A small contrastive image-text model, trained from scratch.
Model: 64-pixel images, encoder layers 14, text encoder width 320, text encoder layers 6, text encoder norm layernorm.
Training: muon at rate 0.0053, 2300 steps, batches of 128.
Rows from block 11 of the image encoder of a small contrastive image-text model, named by matrix and row number. Rows with one number belong to one neuron. Each number is 500 + 50 x the weight over its row's rms, rounded and kept within 0 to 999. All counts start at 0. Numbers have three digits each.
After each neuron's rows are labels from the 100 images, of 14976, where the neuron reaches its highest value: "top examples" is what is common among them. Only what is clearly more common there than usual is listed. The data: made-up ball-and-stick molecule models.
# fc1: MLP up (encoder.blocks.11.mlp.fc1.weight, 320x160), inputs 0-159
# fc2: MLP down (encoder.blocks.11.mlp.fc2.weight, 160x320, transposed), outputs 0-159

fc1.212:537464443516526450525479508473416516558390509525498519531461417494387491507537486594386500438566557524488495510509567588411452514494508483409505611488512532436450505441562531497531556524474464503456518585520560493527498519544490454526539480506528407422493479450436378593490589549470493565418482459528560456494460571492486488385459498527600473426536590509552444536505496503432545396533498560510437509478570551435486530592466429537541551396505539527516548525506489542550503432482467
fc2.212:470539494550593443483538482520511502524491551386419425484522556431567495631457532465567543499559459512545471510485464429523416580441517489487432386527504497484505448437478449543473430553491494423506465507426509592480438485510511643471415450512493512562486488547621541523555508433584621455578544483527452552413484495439519545506482504560482437524474457527535459456528479408486567584465462565458589485490461449527518512530496580419454496497431481446477459443558529513511479523524441
top examples: yellow ball; balls: four

fc1.208:469456403519507575462408434508513510546544477494508479499566499528478465554545507537421510577623512533455488526577569454500449497601454452558582457549519458550471549446429507490479507457473468445409472516531496566436504484397489374394546473510606554605464621490482484553503477539529450541537526507549526488576467436475554470540551527604522471526514540453624480495414516546534530482482530460548446477521477451505516397436510589482506515501518435523427373488538479458491501527478532
fc2.208:473505588434479463505531503439494548500511487492383499543523615506522461466387493478404420567539528452550472428421376410433500542521464584517483437492576546474549497478508443446389442527504508507503438437462520456510493383487518566531572524526425557436469493500525484554459462469598531528504527508517517536454459532515428475501589413566525553554490489540448456531584449473522514554538526436565469458521492593476596550494576486497456544609549569485517542491543533573526455424525509
top examples: balls and sticks; balls: four; balls: three

fc1.55:524564523515460527496591503537573511508488449408562593564581600467510506514455549523617497443392524485434478582516518473536517515518516538528416626504496401488550518542459514559425468539500514497468419539462505500420588517451471536564509546462422515517491458496454426494484562606446454548521435491525536537426560509456515568562582502554530541520576470478413515536598417358460491432500467487480552485394490533521499490477535525543534446435522482480449494453495434524450477447477568
fc2.55:563443415523570477463410526525393520490491627491538460503494445512394369492451543476437535512515568600458524505474592452487606472462501439541498451518569523479416554482545524535544535585466494538528519472455545500540418454493485494448507417609514506492426636517555486461491515460509421489407536417497457511478418522499453497434493451520434488492519550472562560526433599520579430512512506499534505489598515448499482519491544466496510521482529542547581435534429553464542477563578532
top examples: green ball; balls and sticks; balls: twelve

fc1.259:570504496496401507495499454411410502480527540540530497550518494505479484539531585487627507571551497516542508491541436613521503405482639472493514454534474549421476456537493543570541521503481473533591551583476522375482529476419476524530508490498380531531472471441529464530539461434461481466524557564447413532505499566563533494547471612459572523510426487527441470361558558582571535402500468453460415467449456527492480577567500500487516479497451512543495529497402477488482426490524448
fc2.259:419500548498597495497512500490529484441522422462483521517490509526547484536491388590438524453485446427543513395449463490451472449466440531531471552496576518530490550472488463473400409576537553520528452444501499520475563546506411472435567577492485561560514408515485512497504588580573475532516447477478555531487534480483503577488532477420341468516515389488566507504528525496527510552410549622565499394515471456490488556574428506539474461435467497544571502525596592491440554462533564
top examples: small balls on sticks; branched; balls: twelve; balls: eleven

fc1.247:490510536521479541460515573400469497539483484505451592429399458623523405501466555517572405547550585475497482454488436429566516462553464469444537492494561565485541575512439540454452438497583487515556478563495544484476509585438446452453468507491612572551565528470601556481493505417547517480574471556535483493527546524494478457467503595548517451463504575554528552518511489610495523477505525378430492527488480415572410500484384532431449461525510429416463537462502542489538515521457502
fc2.247:512444547506521433532474426510515505554490528517507455520536463546508523569554384476427522540521534636511541504526496531459517526474515428443601542438532439509529396541446570554475519513415585516443579438514520415517549495485547549555455499575477445560506569557519514533502402540459502530461448472494492507560506478474515523555401497513396582495564521517561472478511484474377450398504510547592441489552480508458609519493551436548511532393430521521548533505435409450405518468578471
top examples: space-filling; yellow ball; balls: seven

fc1.22:478467539575526467427573453389513459405450462475509539419528448503522509516519489534473497488471465496455505516597491425545477522578443545541504545548441437525529478496555498475541484486530483441490472534462464566523505479376535583455480429431449456510510499563451427547444492546454527483493478628510514481427513491497607536523468491450380509564540458574614651586571491510581528427515602486578477540475460555478597550475439525464509538541425498486524502462566467573416473490510504
fc2.22:480422516475442527583415543520375419467521541555506441566383489491490552450496443491548416518576491553526549550495553607588454459478555491483456467496523477546491474479498497531455496493504513581579423467562540488489521506417493458584551543523511546483440527491543460490493398482504437609551486370547509519531513528499515496586470552497594515511486595486449491493396478443461483587573478434399585499443604490532426483508553454463516475465430517477416470505570495450561495541484515
top examples: blue ball; small balls on sticks; yellow ball

fc1.265:554566503500512542572466471397488446475477476420516559538465464569568507402419531521437488543483592495470543552451479509485546443460508484465570505580537450481405452504467497532507420458524499635499449527496409515504489454423536493520535435460624529532598585545489479526491542524508565548586506477538500580500578482452526490416423467475568538402500493508506412523464492411513557483421443556552435528478591557441477408470477411484521462454537461507497481424414518541566442481459503
fc2.265:488519579439522466532566529518478557594412509503503458460481449445424465634519505418435456518512544528446451539489532502497523536490458557416526542455428520549483554433535467396470493485473493515508526516503486507507478554606470550548533537535442437448509468518492506535424578468400504557461458538391458440538442533497481431507505572525472448600395555597582519473509514477431441526571626485522467431483506509474544575465443507539484547526511491534404468493563440456450536631575459
top examples: balls: three; small balls on sticks

fc1.83:546510645522526591529514474522423496469485511485554509593515460472493511438398486521464467532449438527519502530535562516506607477512485554430578473533525421419520477488617492415430460428503505502502465535469591509514562427468564510484486478457481487551578454525509521433411425539490408498430524529558442503520482466521419520560383459477562599446513522465482579503560525527456486542417403476460547482615578598394532455509488499465491417486576474525442535507449516463502527495482517
fc2.83:538503505482450436385481500485521566534422547466494416461499561509517625475517562478513527449530527530490444494494376467485386582450591469541451556493438469558521576480406527532514467505472512549488503585532434451518509556424592503479534484478432491464470527462539473603552494459484513533453500448416492461545478489525488454486519479527442594510445498481532424509380522599490542468563567484529567615440477404622444536496541480501474563564441494447516476444549556447434501461501432
top examples: yellow ball; dark backdrop; small balls on sticks

fc1.219:593587582468560594472402504492456471577531499540412511474532415500460504543462563512368460564489542614513459506510567473497498563494500560522437410443396503507436423521439400451466531494485541498490415462576534525491439525542510489542586480433508497573568503513495473520473501517565548576490441525459516555525508476554491483424479504523448465526558564483458451523461450533466521521559522458592501591469484441510549438483552467493435359569434498518516430482545427512470460391467512
fc2.219:511470452458470478513496536526537549461500502567481417579540492411513445467487525461541532567573555442466502459534527438565473451460453508583561463537455430508551536530467523527494509469530490527603442411568462500517463453465656441519535488418463507441563489546450484558487503527439488440517483478440519345464468467530492436465590445504487544469517512588480477585506435559488446581546472554495428471547511453645460572568437435408559531499573530585488535557512522444475455548539553
top examples: yellow ball; small balls on sticks; balls: three

fc1.241:445484371490439497514609470546543498601500517404442566437509503423507443505453516455516508559489501551488494512571471605481517445545486458473578519471523513471551473548528555444505533412472439548476468464579489463420491501517503489407536527508477364538495495475495450467418561453617453574496449486497514488619563496466410488548442482610573492465449505423510455522485460588543526580461450438543531501507520570524441484539493528545588497504449491511421546472451620519546535569555491
fc2.241:427478492589533512537427498537491513438526493494519412446498511575481590536592420404459541446454480447522481594509544438476407516510432472480536410482459532513499567510476507532504517586390594454616502527512594464553431575396470499588503499516507563514533560535447500469532528467523468537453511482542456451441471521566613454475486553500366505504584491562485451497567539466475462433589496519433513488526519471539480532456567424421511514442507479549597510575517495509440544480427479
top examples: small balls on sticks; orange ball; balls: six

fc1.129:567457556554581552431516472471543485455466487472498497496564489492487448572539405461490581377476556531547489517407491503518520542626516542479532493452560399453549431473502470557486499489484492513452469490602502442469515508486422587522338567394528575553491539490453495478538488548491470433576489527503458477490479460474435550423511575506438441510528425485518526513457494537475460562552519387569439534488442447499507496522416502379536474465409458579486476522567529584500564459530562
fc2.129:374493518524566548475557495464510511503460496568513481561459508487508572375435515547467388523503543451400519569559433477459562493325480466533599457477460577548518532462496528459559507488389475477517544486456455500543425455483602471483555539525440547522437443506470477448478401499546552543538507485537522518518536523482569484476572504521481500502472588486563563536481473481579516450451486505483552465496548443463486504376551580424550533459568538515568467382428563512482442487442501
top examples: branched; space-filling; balls: twelve

fc1.142:476542526496388485439556546466482404575465464464511576454398515486471489451482444467541492459552479563453443564532487495562453601489485517506519594491493424492415544481513456427584522523418490484494475477471479478411424501562635462494517516452501448454559535504532486546507615495612502519497559506585474572452434427528494566495398445469475526467441498511531514490532543572451456455580518544565529477424516547515433442486531517468536583389522478485456521504592493560554517509507635
fc2.142:503476528568508472600439520523504476466475476485526514516444483558490536552500507523488553499491482531536478511507506478522479511618506526408557498548558540440414404511417511528565489608532604482539458488550485500542528572549408530509482453485486513431470440467558528478540476461504499502491562436437505525509511484507584377403519544619497501401530526479500606579380392436544648571487517445477488560487477471486437531521458501522463477639516517503451470471463447431552553450526413
top examples: red ball; space-filling; balls: seven; balls: eight

fc1.201:520469535609501473525492549533570491531425521537559493524512492534516464490526486521527516408474547496637596415514478551522517504505473444552483467566520496477493503568553549478489410435501489515476554473559489486453459501352616514536415483582479543477494459462496472500494564494525376518506491527563504500533476592510555365446543554576442503540532381503520501475590561598537462520492451431540415441488499464443432531439387495451488429537481540422457505488531517424538504543490406
fc2.201:461485534495486562471488462445555416507559478480453543560533440445462561543518444514568483439538448486448538479484571594498547448491457503491611568477505424548565524499520545513479518528412539436474542528497393439552528463477498511514557546486393513512478541546507485529481519508510584566447388483502429485540483501498554544542507411530534472436493539472590524461460523436512530415342560496477485578482479473477593563433503481462531513429571415416579483516535445625607498437536566
top examples: branched; small balls on sticks; balls: twelve; balls: eleven

fc1.271:515558530381472415428554457555477556516533487469558488462513461567452488467549519576493518439540527516584517443468441518537546561457516403535551487465512585529465516594440460425584573470513472508474495385477526442527376464491588397414452534437502491515526468452402535399569463491640484437476452446459504522520453534527510457486587501520506451541477443567473475600511506547421506551459558548577479469480466527544474609512421456509543535451518503509536466527561485445505500513554482
fc2.271:517494495530466503514518562456580440409507519523550508519462576506439527491461541451426448564428432456459534474552574398417476492501528551494421540526544410570457491451530534501505488481510484487370603570498455486569538425453435486486519443554586592525494403515501508543442491533572466558392452553465531522411521553465471444508421523556428459553516533547527530426498528490497513396464543480550545540476447512547499533418560374551486461516555503618500462444486598474484481560507509
top examples: purple ball; balls and sticks; balls: twelve

fc1.174:509452445480434562534469458566470553519490518472452503527522408470446514515532546463464468535471506479492522484538451566472461424503460456462491555538491517437571411512484384576605500517455469492512486535518511413521486470439428472492459496446486471442560573453460478535531605448555509490493551526578420570528517500546448503444417508552588499521535556432572539479451654498536410475424608490507499529606514533559526628432503449520481457597489417479557506497499514568429454391519467
fc2.174:503523503580505457470462501510483458524541404554510518557411504482520512493522459522462551490488523507414461472492514492529524618481606550599556495465492490593532563493532497461410462420587532520429496472499479553463449542577547481520553486520520420514465472537525637466547485575441533496526493502453505450397535517504536522534499488475452563487417475613444496567508443498499516512528471576563485507369576437496528391571479615489486542395484554521354483448446450441470512511425478
top examples: green ball; space-filling; balls: eleven; balls: twelve

fc1.82:478499571470497595496453378543523577425570510509512417518451515478485478382575483560459513481537590463450481597659560507552487427410491392511519465475434503498466569491434474499577465560483513448482508477480505493552490468528485508432523581446532427562461591497501545517578569567505514598625585501499453518495515505535602473478533533575535440529536476501483440509504484535392475479514481494431436520554439476518415449538527457536505511537423447479533514531481561448494483567517543
fc2.82:465466483554537417473509550526576460576442478543495464527525543474605640539454552429556463525486484510483538473451515477460487431526582494566420470448495528484618482582582510515499483488480509552535474610537413533472488521452427419487504485499442526512419433530428579417390504467534530420445420433538585374485469441513481607484518452501480493603587551488566503521492518525535511487513548549540504528523550493513532499469446505546351538492561538469433444507526506533511512522527451
top examples: blue ball; small balls on sticks; balls: three

fc1.261:483500550450554460488518542500470480492412591445576529400504565470435464531444506495474539495493500533570392477556487471514527462474459581416540491488488413601523474547502604491602537532558472386438453471556495454489472475468415494545547412507523417475613430479524599536480394444493468507469509639494513567487416516513500512500416571465422475554485534486534566523495558560476496490405546437489418476523570478584431504502469564559530476503459456542525464521541488508532539435555474
fc2.261:490581530554589521538423471454544484496571521475507459496458459473515490503512459469484479555469465515415479501521592606542549397502466474445404442509512512455509508404499502491475485640601515457542460516426435501471511421554492483433519431439546501507487557474450597570534567488439529532557557359437601498455546586512473491492550473416585531529516516556492576441462495544378527486559529476547480485436552454483498621425450478512499530513562517423527452458510458515471484533525569
top examples: yellow ball

fc1.299:381546538490534522478558492521422550453513444430532569459633461554517490446470507516499544504528517454578468447486529625512418400495422385508451497552449485605549460473549422536500533517540517548466470444579487464590554424512497497501511449507507514480424495518528566432415541461502486569544410524462550491511530542538501467475518502527574527463438512451470499516449438452509458522455521639541452461506499440459461452412499458473505567464452545513456441477506590553572531524629422
fc2.299:459468482525505466390496505496529488500424488540507458479542522477509489566559435480457467560462525507482588518503506425424447560472497543473451490386485553459526415467486540497568439484511421537566532511509478553400521499423468532526476536503534517493594540562492400574555416577504537509451510448474470538449497505508538519532641593533426524629510433496513525513377627515411405455591541485408487578519509611473445525571549516424524527542475532500478491462539476465472486542526539
top examples: balls and sticks; dark backdrop; balls: five; balls: four

fc1.19:481502608603505505452526460484550538515489484484440579584478488568508498494532423478446516474569471459471511590462438487534539501580481443487423554465469526395523505468551565496517458508490580507509480515468483441470482448569449475451470497496509575509384451542486548576493398459420580564569529421482513446418543563455599572530501528538531511479452462562411550473426619538477502570564515548580512508449483400560461424478492486442523520561540388425432423534541532519483493523445501
fc2.19:489372454429489533564478472529440476448516463518500445519535500443487556546498526463564553514566549447486566500566512538558533510507600465524492501566517557492511545535487397559456474510492615556465477467541491487473465506448557459512457496492482425445514575470538542483588620504457457520527565546494493467577488466568465484449456480475429443495511374456568422451544455537459492568449616504546481406546418511427486542452390501514545482503598512531556496502608577453511365470553481
top examples: space-filling; branched; balls: twelve; balls: eleven

fc1.164:526538429484458519397533511579475473474570538504525523427459500420498511520456622494414511465485489545451522440490552519497409493521451461544594560431497524479485527362495455474543561489547455483451484464507556494547468497441503533490483540592533475525512542550564523576527504575552476513484547501507452554483516454509473468452455474565555503398488590478511452529593499422510498554563455571442547494589659462370453521623580462542447525572504489493436470469518539576463423523505453
fc2.164:489467559532571455472548451522434522592451555489461511488565568551521430513470434506492502507535505537515437595456447493517603535481528508488538426548423558471546465526585539454475424521565454606541500526481420510392560417537471568570550553487600553493566517463407519425496477515463558519525523487477549564394475390497493522503476523485542490485386422419546531463435481443506581445460524458561481540422428566525462532418449520537509585384507509500553502515559486463533470469455513
top examples: dark backdrop; small balls on sticks; balls: three; balls: four

fc1.244:544489443599468480444407537508561474479499488477617511524490460517573550456516559610513450619476501503511407533428439489468433564555487629500513473497518515536547515513497427540490532536459546478457519473403572550600460542462525482539539475452444470543557511521500485442464526487529449474519549508484486543455564498521559514584458463572482528509570490452589466571409444503571447527445446435379568398501573443514583457468514402509538491508427533570532457534471557412515523437474524
fc2.244:397431528443534485597539512516489537517497471448461541432472484565434590450633467383459450460523424573575452481515484486511519590522496465456501519538470458500467533531522583522546492472431486424487482483550469459514532509433492507479451551517551524468474522530571544507547477571538565422495484497575526540453557591480388530519452485532405459508448649439404578447483546473518545518533494534599440492416420521567504464497509586447478528552549430436482545529501551465473507574559446
top examples: small balls on sticks; balls: four

fc1.161:522524519515439541557416507542507476447563443548395531411612586462571439539513554595449588618479436475531474560430551481515507508458540492443495601616431437440525472450462456476371501513475454452512451456434416514481480522525441574497510570440499457461517432539519573473417544593553521521475426430574470518515492508500525545494574522475430512550558518475494448526524443533502470484568507527592524472510468449529478484525472574472575507435551456508591522477527431514576441497503490
fc2.161:521468455504538550441459448480512471474473555467498557500487490484542472506500452498444518534514558546462500433475470433398610501344471402473545427546478535472533537452518494425530406482532471411510479459464460580535525449561438571525436477489642637554508532513519459438489525422542536467613527486509461511471513538499512436579431542447510455598502489564546546603443435502515419582514454494431502618560497551535577522483467475497527428467533483531482510536460481464501414556469509
top examples: orange ball; space-filling

fc1.182:529558496528510469361480545508437413494498516497425478472475591441537517465554502544566462555556499512512551630559472535522475423466508442474380447548501528453477453545604493478497479492552530418502438424543534499441472562450503423486484510491533577373579482441618609523556549464510588476489450488576485490500534469568425558471612517500478470568482511414448484525473508458480540533535515532504513428573496483559545533471409485445467436515463431485492494506445428447553484474415551
fc2.182:479460415553494472463570499505478471509528469498442520514494575480515395638499530502493480455544371436567527471440536499593576499532510482514590521559487574594468527361459528466520428534622503448557514505512441500505528445475461476533517524527494465585426521442487543447529528574560545448451453471515551514464533460467528527457472540505437526531537452433474508621505501443491507588487531451387478574456506430478469452529523608401537525486388550540512552471440531547568437490529476
top examples: orange ball; small balls on sticks; balls: eight

fc1.69:498549451496442389480444601543481434523477457537585636498499553557432435462579490468511546490512457548516500482503550458619555509562498561475566522445446499551547581447533547539480401537493561528493503548494462528448479520541465521503380468495500547534477561508492518467483535584460478460500418462469507503448556555581537425484597508494531406401446453491513471511533497420491433503473480477562468573435463626350437522485461566419537456524514513553535450477538424487534535514470491
fc2.69:504453556491474581499555429463447576415522461513473453525495458371532534447530466548448427557480575498512544495565558487454497465404653514533479407477528524479436432546499455516507506536488431530484406474494562449396504470461545537539465541532488463453503454555446497475558473477528511422535507548587435458509543488468513523602537517450392550590494539538403501600398570551505602521573479459526627429592516503470505472487548495533413506475496507482511547450491500554505532482489491
top examples: branched; space-filling; balls: twelve; balls: eleven

fc1.250:551486574525516466457436536516487460604430432437503601557465509350533485504510567489474369504449443544480542479573432514412612533493444524533516487524496429501487457498416412415508516503561529512562557575507534462498522508546475464471456526573507482471473460606447520479507494605452473458512534511452475497522535543493537431436479567471477547563515432549539475563494580549451463460434493429567498507488612577505489602563470479522485454404437463456522566478492514486499571482543394
fc2.250:548513509502510479455485487501536489357459525622543399505534575521522475454453467467504513473528554567454464466559547488476435527512443630558485418533469575564474523480571535544514536582478450477399469518590556524594388464468486536580562490506444626609570480422506489428501470458591473539441535490508488521497548520515488559539513464466540474429490535464440557406471451480500496532506515480391491460508427407481417616434491476498489486565444532490557495503544538498496489452533522
top examples: yellow ball; small balls on sticks; branched; green ball

fc1.78:530566531529548496477564466545544542415478508492471643582531547408499559503552548501408536523574598541498418515587503485367431444542485463497554538462525537486548485532484525479402499521505411437483483501485469494402549475481453487498510459429474524429540523439487554451428554447514575429554465591497512472525435538442551421513575554470459535405406482446462448462518564476397504453543572535493580513546518466465474498466505441430472533465511479552582538529422524493577560504514560
fc2.78:548464501430415419485540535494426500523496478498514419565514486417518448514430439423536477473607482576531512439456608505532418605539492473451351402580407462529518472440499576489580509475483533581513508529557563528523556511525481429451455503505536493545527526448524360526570386569476457507447492553516424531474595446491484466461489536544525516559538611436543585465476501482511476515483541518484505528489508478469537539526522486521495501493541566535438525533519518546414422531457398
top examples: green ball; yellow ball; balls and sticks; orange ball

fc1.144:525519464471540407500588410496571550539477518554481511479558526481501504507600452426449496519584401570488460479495394493421579459490511386404468559444478449456506484489553548534538452474470597431564409482482513544505477426475464382471417523445561506624471484516570494498496477469527541544469452414454492461575548566543506538565477456534433542483533451403576561522543455509496570535512364454446465495511433480540471505473464566500551482579483480489514518436504466560547502447513521
fc2.144:463451474529474531566438581568447515397529500487515586516510453564460483545401581491542454559502508407470499510485648504566395524481441520524494584516518563529489566559582408525574498569490433568570510528623477550462494506570525549565513470464477510518514484440494437477433559531489514554531512508580539507363464483560477450454442541480536463530505533506476477419438540554415428459460527432538524453506535423414461427493480506486475503440496424458501476584529502452498507505425586
top examples: balls: five

fc1.34:492543477508529533414488505402442427591477385514536484510522448428525504455454513524505571492428507490436510480572512513500423469540583503499615501523496518517468513519519526578460497390459517507461511529394552522529467483453467534510451501465548476539491553565495461492621450495493469464548472508516526394525533487598552497554518466455444420550523588535563513390528507551544456557555501525497576476482511433494317435497542508496443556513608479479565419477480541463525526420494369
fc2.34:498397553434544407521461367493486460571508653498451453494532568529610505482562483472576538545572492466562423514506505512465607518477478514543540511556553449559492517547450431514400548501506474458501486573514491517542460443504497535443427541435506448523454484540637531443472500417518486448549551420430494527481516552462483559531558566577510497535476498426476425522455473496418485504497513522591486455544442563408522493384473492547512437430574487474607491457459529472508467494489500
top examples: purple ball; red ball; dark backdrop; small balls on sticks

fc1.310:456493604532554504432585531495450389493453435539500564530423545469484562502403544522469507448502544577457549463470539512533540531637441465586501441441500577392484414566500371478467453458467538439532515539366514507523488580483516495489536453521408431520500465610464441513480549473500433496554458457489534487575516449573447528488500530534500521507559459444480524494541504506496548449422513527485508504491532453507553545478521625462613547551513512415427547434484484555440530461520535
fc2.310:534561478528515516597441411446442491470542476396638380495465452474509455419520543488511505530546432466414501584502432582455384587482534531465496545487529502553452487500560480502463497568497486510480511532633505567536496530487600504517518527507546508524389541521490503462465473546444459534525512539463476490500456515491465545470454479496537496497492462501570465498488508589504526424425522537507537487524597402546435503689510432426422478481474466554484445460586558485505553451519424
top examples: yellow ball; balls: twelve

fc1.206:554430469607467457464611521540508600451535513597499503530535496505513511533422497485533450504478622492525553569478507509577509446450447392528481618469481538418498493417532524543537509508478501440498546587504477564516439473534401549553449585554430502518493412479529447505526527548375493454430504385424427511532468526552498405581493491508493421536583429533483566534568506573511507500532491548434435443479430493537454494461536566491556520446535551515430485454477420480525497501540457
fc2.206:483575505394508558490435490489556466489470521497575524543556486489474380479480475540443521595531468524486472488473450449459518550508526576469495402508550479580510535540495485457567551524428496631506471325433443532426542567518467514476365474398485392485407578584436528531487535442592516559523480546453512508428546469500570522433498525522551559526422522514457499394500574510509516546470415480605528536502561539484472465564524466514496535488512525459539452457524441534478490490478481
top examples: branched; green ball; balls: twelve

fc1.308:484507482544523532541589506521444515513398471478437493551539516557551563519460477518523529498487444488501491564500441468532499469479577403495473407447446509530564481514557500546423399541525383437469518450466478558593483578539590523582410492494584401417538525501420509469476509498506588499405414498534517501503525402531534508390382513552506554473484468532451534519455554506574574578499528514438588538478580508521529508464516531541430399472525424459491519514539431413479537418466484
fc2.308:474462390470567477412473519494527455487564487566578538539539457598490504466530551538476520549505599528542537482497618473430516518496330566487531519516569522465373525481503391494526572459496565513550486476529482472471552378460504460508531534465471525604471522493489500453505474514453493586501541526473443532554489576452463433529546484408533480523475590457491506509514467497462472490555586542501463511459496426392336476465488479495446527503529606494477459465428572518524444486570458
top examples: space-filling; balls: six

fc1.89:561436545634541487517553506434473473505537481514510555499548472498520527556543533390463500406568500546461552515486549507528451506552548421461509431375467528503527512513464428474492466418526506500546528506518521452442450394600577464499472548428415471472520558467508451455541525483494522554503557521532452544603588509548477486437414543468464517570518589466437478558512549490464438559511578456459610568425517500444534452506564493550480382515517389569525559485534581435533469511547436
fc2.89:477592380483541521494477491549467481427542568575411474516508496517459460482479447497424534575502463425349499501495510625427580506508430587528374509519501512462530554602538548487442513548582470539498470522495538568506477491452466439501511522464510485490539461487517452457453551512415440519444551463396496530471525476562414721483560484538489501496443550537549581543490515510551471534491472527508553495565502437520446532465483512460493498515494409560445495471501517502478430566434492
top examples: branched; purple ball

fc1.115:504514525454572414502551572496483475490425485525507523506528550488451570517456510551504487610615468499536407531478496560475474525488478445476484556505508513573495469589408581531489528482465554503357541476456554496570551426468466565525554443570385462501589576428520465542522475468532377469498464491489471460460456467564575512523392508592614562495438470554527541490489527480502496511527560467525391463492509503357510533485521525546470546461530474468435500452454613541422489500551491
fc2.115:519569500532457568473479449470508521468416431583448522423530539481529487473506446627431522414514477483562545547432484503566528576526461614470530505513382408533429495566518498503487616493575501452597566570438522520490444523535535550483505512527529534467542359573557468511594444486528492471556461467472568530456456471417502458551481554478458442457522464410508401510507571462418517488470460441511567403444529470539542459556466471443559476472490459510527541558410470522476548518449477
top examples: space-filling; orange ball; yellow ball

fc1.198:451495459462554610524509465566424498514568480500479418609453506453477508477553449453488493459515564497516496514504465568560535541411460500502557567513531459466391531504407536554513463475441591456474558495482510486502565359516471411463428513529418562428498523470575478484573448533448498496485524512511524550520475444482559459541513510471457570496464473433487478466624423541604468446525551513493522427539481456486430529454418506466453409500488519491512581575481380641535572547519460
fc2.198:393540560472467513402530583545530507423484503515495565471570489554611542538474551572546540500498470510471502479485474481471481393558509470517484435467458497538589415541551495427449512520461491483506417511536405476476522578479473549480518491451497426596482539553511421533467638394545577407480457453579502495488542534493399599530537478482435434439461492541519546491468558497444508522496426509543483519428522468508594518491507620435557470554473461470535475438556505402475560443484428
top examples: blue ball; space-filling; branched; balls: eleven

fc1.214:525524553537400581528495505517500522364541452499537541430477465504583552469508563503455539472426487521504516559497532492430451523582538490467511443537482417456468475506482571425418510598638449518478550520450427471444585439441451488491529529603412463431502491461483557489546483519589480455495419505392534367593477525467514478639509425496460460530466524535522477471491516512482434452515542512559508512525488410467535530472549543557427562493437465490490488494414566587441498482470472
fc2.214:481436504454604451509498567467516562436548453489479537542513492469484432416430441510498498466562523517498469504503447513540516550416471390490530553518486518532548411563558505549481560462373408480491464497524526512545485462573424444488527470422483490620556494510445480494446526524476564544465536455524492528468374490509480460421509527467609599615474509588549608502470515569505563590377420520455543474582555531509428499481485567499513475525540530455570538464485492498517479583414519
top examples: small balls on sticks; balls: twelve; balls: eleven

fc1.109:495460570579469497485503552520466537544422411475555563560511455592509461609489444453510578493533504461460464524470499445648487511433567461448463441547410508454518487469487522446454473437562553442578383451440477510474472578495485436450532433498591540480472527458492520502431584527514553558463496524483460500512607449495492520474548475482517533540518555494608526523589518485505505550513461491421598460433469416508586437520423599442511478528574525456497408512453522426557550475439451
fc2.109:422449489455499478451513467478527532498651501427490463555497479459458544493481545507428481479529448454501465578483433530412434543529527540545469598430586433448473556510599508550535563472416385495537558476634528564520576450437545594565430573441474438466471492486534397454482465487558492420484556511523512461533458541482497539494480482537480391480511516458425470429484487477466469459505512467575503517549537508522452528480543472472534476485464500457495449529576525627500483392623528
top examples: red ball; space-filling

fc1.60:512546478536488499472575483486580506509513579486510414529531459503432517395519515539543514391418475562506545474576512457566519453426475546557524519456387526561539521447539476453481416440531572486488477585550569550523579540494554549605493558539564482546556544532490535400480474507501536503517491513504406521502440512395514435515523465497555609471467418421572504509506519566461447550438530556394494413482506393448557538494481463502493486491468436480473447537490543562489388412402477
fc2.60:644483594483472522534502556532490526495514436434463569413506547462550531588484492507535451541558424499479466508488567598428489508502462449501474503490505400567448484432499585463574558568562432499461506532475421519414466533484486480525468556529457492507509494495630469503468463619517467451457546525469508493539498455571532502473508540530442403504490491562483482512430440426540553521555490511430559449405479468549468469377513518492436541487446404491512549489480480607542562441355550
top examples: balls: five; balls: six

fc1.62:489508544605591512471568573513460452456455470470452496563555471526588422484475548494558520524450568544510562518496450485458484382506474423371463405484465580488437504480496570546582515486480513494511530553582575558589496488477403520422533498379439501482508496529533554467417547438545508588486484471532522432474563565529516464505516511574523507436499499481556533546489504506507480423457538568503501514523495468515506602477488520526505466592522423611552488533359450572427457482413493
fc2.62:472528546494499547515554480539520543503543482514586498502525543538532518477531520512489477488490454480519487488439556528519356546597533503487521591471538476510583586447346420442476412488450627530458500478452464467498444581479592546478498481578466533478471528514505417406555479549482535460499569443524482523454497540455524457422409504440375495499460434571495504521498428515450517545592560476545493445412497449507541407520553496512451609530438546499425501587582529450486542424530542
top examples: balls and sticks; green ball